python train.py --color_jitter=0.1 --encoder_depths=[3, 6, 6] --encoder_widths=[48, 96, 192] --decoder_activation="gelu" --decoder_mlp_ratio=6 --decoder_bias="all" --decoder_drop_path=0.05 --residual_init="none" --eps=1e-08 --one_sided=false --max_grad_norm=3.0 --max_steps=18600
Rows from block 11 of the image encoder, named by matrix and row number. Rows with one number belong to one attention dimension. Each number is 500 + 40 x the weight over its row's rms, rounded and kept within 0 to 999. All counts start at 0. Numbers have three digits each. After the name is the row's rms in percent of the matrix's.
# v: attention query, key and value (stacked) (encoder.blocks.11.attn.qkv.weight, 576x192, the v third), inputs 0-95
# proj: attention output (encoder.blocks.11.attn.proj.weight, 192x192, transposed), outputs 0-95
v.23 096:471497477436510526523481485509537469491437478616462528458470417464535536610493548513579483490525527485532481502500521409529485504467589446559446517408511506535477523454460475533518490500534496492564485489534540459518414528476508545469490474483528491473516503522500485456480551482516488496
proj.23 094:550477524495509492495563510483430526480513535494582472546471524495423457430451489524448459508522486469458479491448496579442500538576400526493535510540448519469515513453552507477465529524491503525501557528533486533565504451489498462542536468551493458489457472522533448512537441540489501513
v.24 113:534459445521529450517504489520501542552481533468505435459533503538489556480475509449482479487577493453483532568500475487503527453508515519500431578567556423535458554490508523409481474518493524507575408397512374503524455496490433413460466435519496500447546417548546550502455560445505552514
proj.24 107:457575507450526535449505535543501511466534512510520507499536583477509482587464520534544443512504501527541519466503559475508490541460450481493523404510468519503526529464501492515482544493544500522546572515496609512535593534503561562502470506458502443523561495480463443571495464505428463539
v.25 107:439612471555516459473574505511555482562437478491511529516541534493499524490438491545528431451531489479483496516434450526534523453516424549484527459495506482521435515504540459449454489557525495489439500459534476519465474554457461493512496476501502491401512549471577457545471476461565530487
proj.25 104:568504474462529479517454485480446510455545515547443458459457450482507502508525542432520513504512501492543512505454552420514475598484511468465495526478483518498493559484520476568550552460451499536535502404451535471523524511535570521492513463538537519544522464528425551475543458516482461471
v.26 106:513463508516527547509481538505550495579499536480508468474546495501471473517606534551501555533532456521559486578510412435464481567507528551418496485496527476486448479503496525500472482475518491519537555513485413503528464481506539533522473462466547472442485489495441529490469584496555485511
proj.26 102:518468495450414469423532541475522561448475522514533533543472527523489478516479453472513447514489501531496489453462501562506493434468518457559555541493485484466512525495484445477529533499446502516495462477555600508467528509502485515530488459546463587550535498506538434465507459514532488450
v.27 115:571450512536488514510533473548584540523496497484454514442543527474487526537533540479447524474484519531483481558578426525520507486501450607399537538441564406503512512541465537449434512580512489522497530518602502507453428482564463482478487456564525456534505481507429460544493572487506475464
proj.27 115:498555487462600522473439490533493448508513483480395487503527555479552537473483456534547452538518483490537507461463550521506531495488538481592469512546478567578454478487503483477559498456453565480533490444499499551509509548473562522519452515458509523469500445548518515459512449466466439475
v.28 107:447480544525518495507421507531504468577523507463494482466511502521480521491596496495526491582477519514502597539555444517567550485521507491436504506456534523449535424508424478525439523459505564486546507553512491501533515515517530501510468468469513507530490460567425584510438567536457429518
proj.28 107:531522436493510490481527550462583505478491563513498508539559462427527511485409508511467500484523478457546418542506523514423461466543529558578484456552523443537448474459508497504533447509460474501489556465530534469477476511440505480531570544569516470499545484438600489549533514509543514449
v.29 099:478472489455481455516458520534463502548524477527458462452467499496495474480506504489555461575545483497514538498480480460465541537478536509486483490473444478513520521528495477436523462490480575440456583496534464566510488475586487555554393444493471518490538496439471523530567514532560450518
proj.29 101:479555547474498487453497469487525538513512522457533565578518463515556556573584469478442540406464536448491474468554478513537472500489522530509504454544478548392522506455545548537500536477500469532487548532476527511477484527487569508485552506469473525421530477559531443499477513480468464511
v.30 088:467478471576470524463534574554490455425502498426493488493570461463514547503509496508413512472513577531500569492495573418498507436493478522447531527484466492477555591504525538494418498471491478508435489502455572540505518431478472502454395452495485561513476504568525486555551500519464459523
proj.30 093:526492567439478527618525526423499473526496551506466516516499554513499558528438520484512509506472454487528457532460534525534526520511485472559487487525449522536438457532489411527465494488432528499493467491522454485490524581478546528493590552453568494521521481475433550453543524423420536499
v.31 102:495540497538504455599459535473547499485482484515559446453618529479404505547483481489502546513535539566503382558483438598518484487477489496478531548521416461500440553506461487540544495504528454492494502457576522480517418538501448456564540506494501481534513493482454512474466543520489515503
proj.31 101:462517465457551531454490464492470505472477552513463538467476456452477522519487517534470460506483488521517574481527548448498503559520530476532508472450617492513528508449528516476472533518545568522542505529532484526537599497511555514472417499498536493439565506550571461501499452523537462528
v.32 097:454403496445460455466517500501458479567496493541535493488451514480511437517499531483445461482537496416517501413499503452518429492563552469537536483450481508459490510471560511513520511530551461567536509483480575410480467433445461489462561503482423498530511479481509447476536469477559462478
proj.32 097:461505563552490528542461473492537498491530510520482399484445540547539538397537504482505564530540504532485471567454500501456551496465437519478464504515524511483590488567522525500466467502479534368441455552501445516483537519611548446481505495478535546411401499526479511552506509499514498515
v.33 100:458563543423537494514468473488522465471462460475479485482498527382485521470474476486492444448443461520558537514515452578431537450557466533477516482509540483501459490506476422454481479539506573529552550466540533535545581453507429411476602465489529600459467526461489475554480527464494445516
proj.33 097:538472461501501478547526509527494481500591496513493448516492569545553525496493494483528486520511546465471458461486476445526475487386537441513540498487423562493543481478524526510484506545443462417444507551501406496461409516490534578437377545469423480500469488521483433502518455534558511489
v.34 096:477485454517541544542520496484522494510580499535530470571506509519485554430420516492530447429503484468509473469435566584418470494553471482576451436510442489493445485537514495428608576492416479550517499474512458513447526503496506480584474507530475454520493447529477505539491535501406483488
proj.34 092:545497580481464486453508473445528524469423482438468520502511483514509480469540593475484541504496505464488517515567429445504545531425539502528507521502556516475505586493488560532461425559601517445473551513498536486531496454542486436409570480471493542419505502500496481505502489453524572499
v.35 105:512513464496451540428461443558538384476548522491550549500524458497481471444500492565532452513505490487463464428510521486507470536519491450511523518535512546489497456448515467481544447511479528434426433524447588454476514408521515509466513485485530492439473499447486493529474460492463432472
proj.35 105:435474552538497483545517518481551563635519470452497491555531595488401480504519528505447555522523532428528528546507476457502482477474528516504500425487547496475479506528469520502436452470523426561552484478605441479487483534535453505552444494523471452498492453506540460416514509468508531538
v.36 098:503481466506445545441488475581533503535564515468436483471530467526469444557485507529470439531468473488434535497515447445578448486574512502410497522532540489464493505535443540496501465494499481551618503484476510489501539446594421481445451506489488514520539409535536454452463503491492513468
proj.36 094:488508511532566440563519482498509500484457515484515561540534515464464492465455516455532473505526503452536414488505544556424556483518502542631527511517485437562495463431446495429537492497504554500439473514608522499558485547482523507561518530477473462510525473463469495508522534469523469567
v.37 098:489541538476486400429456517532458528589476479502593489525486472527557518529483467453466425481486492489435450542402483474526512507472528411552499478550521546493523526475538500523510512565483499472502491497470518452481503505460471459487492483485466441566517520474497431419517517524481513437
proj.37 099:514513468566541466464512527463495486455465469502441552532526497461450463472521559519563551478543539490544501523506548513484483484538463537496474522462430454566553520538453518498527545477527460491440499488439451564510534492520557557478569495541537527407499479557513550533552488480515456509
v.38 092:463528499482500528496473475529536530584526482512536546492506513557561514526516532478513523530501562528533494637511509534412443490480498502486517525487547502440489538417420477514496474551525487510517558509564377542418509550453540498486495400530526528471475493473443465501553486455495462472
proj.38 098:593532503523563468491584429475502521435505448543479530523443495530519566477469444509542421480507430520547566407542477506557525528552468535483466510526457532484552507579550536527477566458444507503478547485482576493607531455541525478567496563407480500531491492456511509529463457541538536508
v.39 096:546550461493444509475502524470483480477480540470443545407438531409472577516544520457527472479450473494511504452522515512489468547471537461564499485491507408526470502495462465474522555430534540513487548503426502458516503488450441460571412557469482511528499457476389549503477534488426454482
proj.39 103:584480523458546490469489414619500452554470546496539457562546431547529413501441438555496615476519575456423507517452500498479474507471522539427492507485414584444517465492516538513462483531493517439489520495517469523522452489496532496460542482556507476440529498499593510494518489497564421549
v.40 091:505522520482535523493493529516484554496502562463571503563552522446509435504489479530505541500485572516500523549412494540557519446480520539460498487446524473549543550474481506410500451537489468440465491534513416424549495485573475430539489531546521548506547454483519522461472481468443600491
proj.40 099:502484412543501496442496501511477531514475525504473563471494516506503548579491535497510474557552464497494524407544516508447610499528517450506468490561514516439453480492491491533490532482475512575511476470454523551555526533496564547490499465403460511516555533485474498541523530484517394458
v.41 097:557519629533446517418508466540485516502557528520460485522536452486543450453453470499491481574546532463548542503512532483528492500462524497526490475466538457456493516443431497509546506487459419507501494460453457561466567464552524530538499536505524593429565482458529513518533441498505450540
proj.41 088:453421423541496485525487442439506499465517472482483516501525515547484559571520482461507524459514475468460578529592454566498539487522416535538488427567432531607531484524533448454522506504522533506488525504534544468521435508454453443484525490472473409570440491519526442527497476515434534532
v.42 102:515494426544515484570585518507535448489503570495467455523486498427496469452495531428569500503462456527466481453477496514496430557496480483460548456461484594527512477561481506471533431459505517479493468533520560548508477502503483489488484487522475495488455512575497529444484512542459522523
proj.42 093:477560528484494571507459549514513474544507480510511593546486523500497462443581421548407541551492507442528469527516458419484463448463503452442501543555521441481472532457520492450503512490490519527485506565527462364483454456497501472514476472504505457527480522507512495493498457497541507525
v.43 105:529463458462491510440456463492474507539446527570543539510426466502522503465491463542483486489504531540476445498530581438494428535503564417525548475440520518483515474533461508492504525508554496504485510522518510469454463552437521430487502504489485471508473521481465509473496510438473464436
proj.43 097:547510514519514465592542431563480480492499536418547486465519499521475436441448562495496526523471428521471555494524507531462550508480473571439498521442472442481538484518526555508470541571483470510487465452505426526509532405582467555467523531535508503456472435505532477536442518557503482543
v.44 094:556537562593451562535475497499576477430530525466477545535465510493453451513485527447483511455480524479507517491484480456568525511537483535526511513609525504483461551491555514488547546524504462534493487534460458523507459477554533426481422495536511504538505525438440588513566473536430477444
proj.44 097:405506483462498448476495504493488538514521475474449551444460568549529522533524498525515519562455426455520523535508533562452466481464489514431426481539516476523483478489378512549500451478521495491492479469502505498526489555538539530487536482478486496550542524507489441456450519517610473547
v.45 097:516523528479566556434486519449528493486455456555474525485572567451471482425524449491527574520514583511545455560493480487431444514461567538465553490499491503496484538521536511529564518478479400502550516453455569488561489532400439421484518555496536562487517442544443485472402501489459454507
proj.45 092:530512468510470506487511466453563484467559567506459448553421415519387517511521510507473457499463402459452557475557494551561561520516493455533459524522493475478493471515525484491442575509512556491489427556489468537497487479534505502515460489517441511532506566480585526508587487475461534524
v.46 108:496541503488400515555533530458497547535492398532484449508439479456482481524603526502513519556500405495448529473483506509465538520526485480509467485540451520413521540502530551461571520476521554508464574502533519545518594496545508495553541472504480412519545553547530449500539436484459390518
proj.46 105:510551528530558457464472469458577419490550579417482506522632550522559483470461502507497546417464576500507474477462525534520450500493520523512531532471570476484504488534500479507408486485520491520488467547444459474445467544464525520445527557502577586457481464504479513470407535503494522487
v.47 097:455483581520492571569521525465560507440555509464443507496502488478594516445518449530510474505535519436527522547544529526456499494489488540431540526533496485393440505501526495480427460549557560538531446522529480521479470452506489492425520464530401533486483514503512465577521463509477456480
proj.47 093:516518478463510410489443525537470511520497488520571498469496549535443562535448458428550498620476507555485560580553475474488508457470489438544420430473468482527502481538504541523554479513426460503512558473541543539465535555453493525494469525481519467525514501468453503512465510467507545545
v.48 098:526463412511483539549509556553470493542512511525471535476543389455471457447468505545465476472556479524442608498531518457472498441572486491451501560520561502446476527502460504510552526538519456560462420585500496460515481522512469476461502505516504516478483542523535503544526500459435532456
proj.48 095:445529556536533417523453442434556457469515477539491453517497591523535513518525454436523509556451540456507475490481539540491487544439471483479498460475472540517551526500498526511531508571502539497549542468484497546451452476498546575535504486464491481514524545490470523514517534539516460589
v.49 111:429473511461531505518513508583546500547493516478568495506558480492560543581486553543410583480478539575500490531512469459500583510450475512434459490502459476453487475465528553398521478455527475500472575535485529517485491527466513506450528494570535499397556487463506422502543522441550505420
proj.49 105:637559514539480521508550492440501557449444498471500503481453474570492501443515508518595459539505434452504503494504523475464462525534513540529562495513539463492564565520544502562464518527431501508497444457561423513459512490488475491580496506424526518518470484531558608500437514558520510533
v.50 094:497558522507483499536512526531479502514555485510456453463509512470493428513574505577438506533471530475511510417417449538580516547539484573519498522453460556536530542440574431447451504472405472474477445484509578462521545450544494529432511539479492469522564457486527449509539509503549528470
proj.50 102:435370520477492469559526515506515422515499508468551575571519484511519500440511502452541516502463470532531510551507552502445488430484527454502544509523520477474497458580493549504526429415550440502532503528489486504505504566438498512548436461484522547514489486519509450499478512502440432509
v.51 088:547528532445493508485546473489500463466436538481536516507433511580455526537546472525510504504437464507518423517469450470495475516463523476486512565508546479492501467514453484474468464510486504518569546549439462488530569517497528422440470598534501475471534487484484540543470480464505479486
proj.51 079:450483520534555479529505507501467491513523505553428537503483462459545478442448461516494475528535553523484506502494565514524473465457529468444507438527482562539516457482523496535461561459493470509468379478549520472448484478535559572468570450518527564503498431580479424478512503543457551542
v.52 093:489483520460490545452512453523553477446504506545541439506466572573525493501479466454559508481524487403535496471498456529428535490507523534497546468500522553541463501456488467519502433469516502509481497512520468455578543534472496452502534471529522627499496592524478506489466456400483537504
proj.52 097:430559527531536558489503540532452495508492490524506519506510479433501497466521523540491540488456448608431517550544545500564496476477501425458484517455446499428531457474605470494523574473490462488488541491461514498432476455529433505452484524519511443506443502461554474503544471625522459551
v.53 098:509463440539444502497524500503479551514481478499558474456486565473515504496461487467500507445483481437503423541507514472407481472420424524474536499546488545510456528444531496575507455431413540485491506384476485506529519512467500492516541446494485509568493536446587578510516523478513505430
proj.53 100:505556549481574460474470481608529396532490536493560489559514477559453436508536491531502531516485524542511555475521509506495474538517567465446477505480541478495505442553527547431497480528519412487498585551539513476446435435505463518487505465518470488443530453491448508505417454470502497521
v.54 100:521504540500553513469498527507517459516513475537605453554393567512445569495522519541562538536488505504467536483469475497521551519539499453473526492496432409561518444461517511583537526483521528495559428493487558468438560481450537480501506501473549533539505533472478511430439450467599497548
proj.54 102:552465453514437534480492442550435494511499523503613576490572465519499455462519450461463539494532400554493450501517510502418468476462509527539476485520535568426528541511538474436423512430523476492492516488543463431519543466518472473517515518529493464484463458488572476506493513516467486484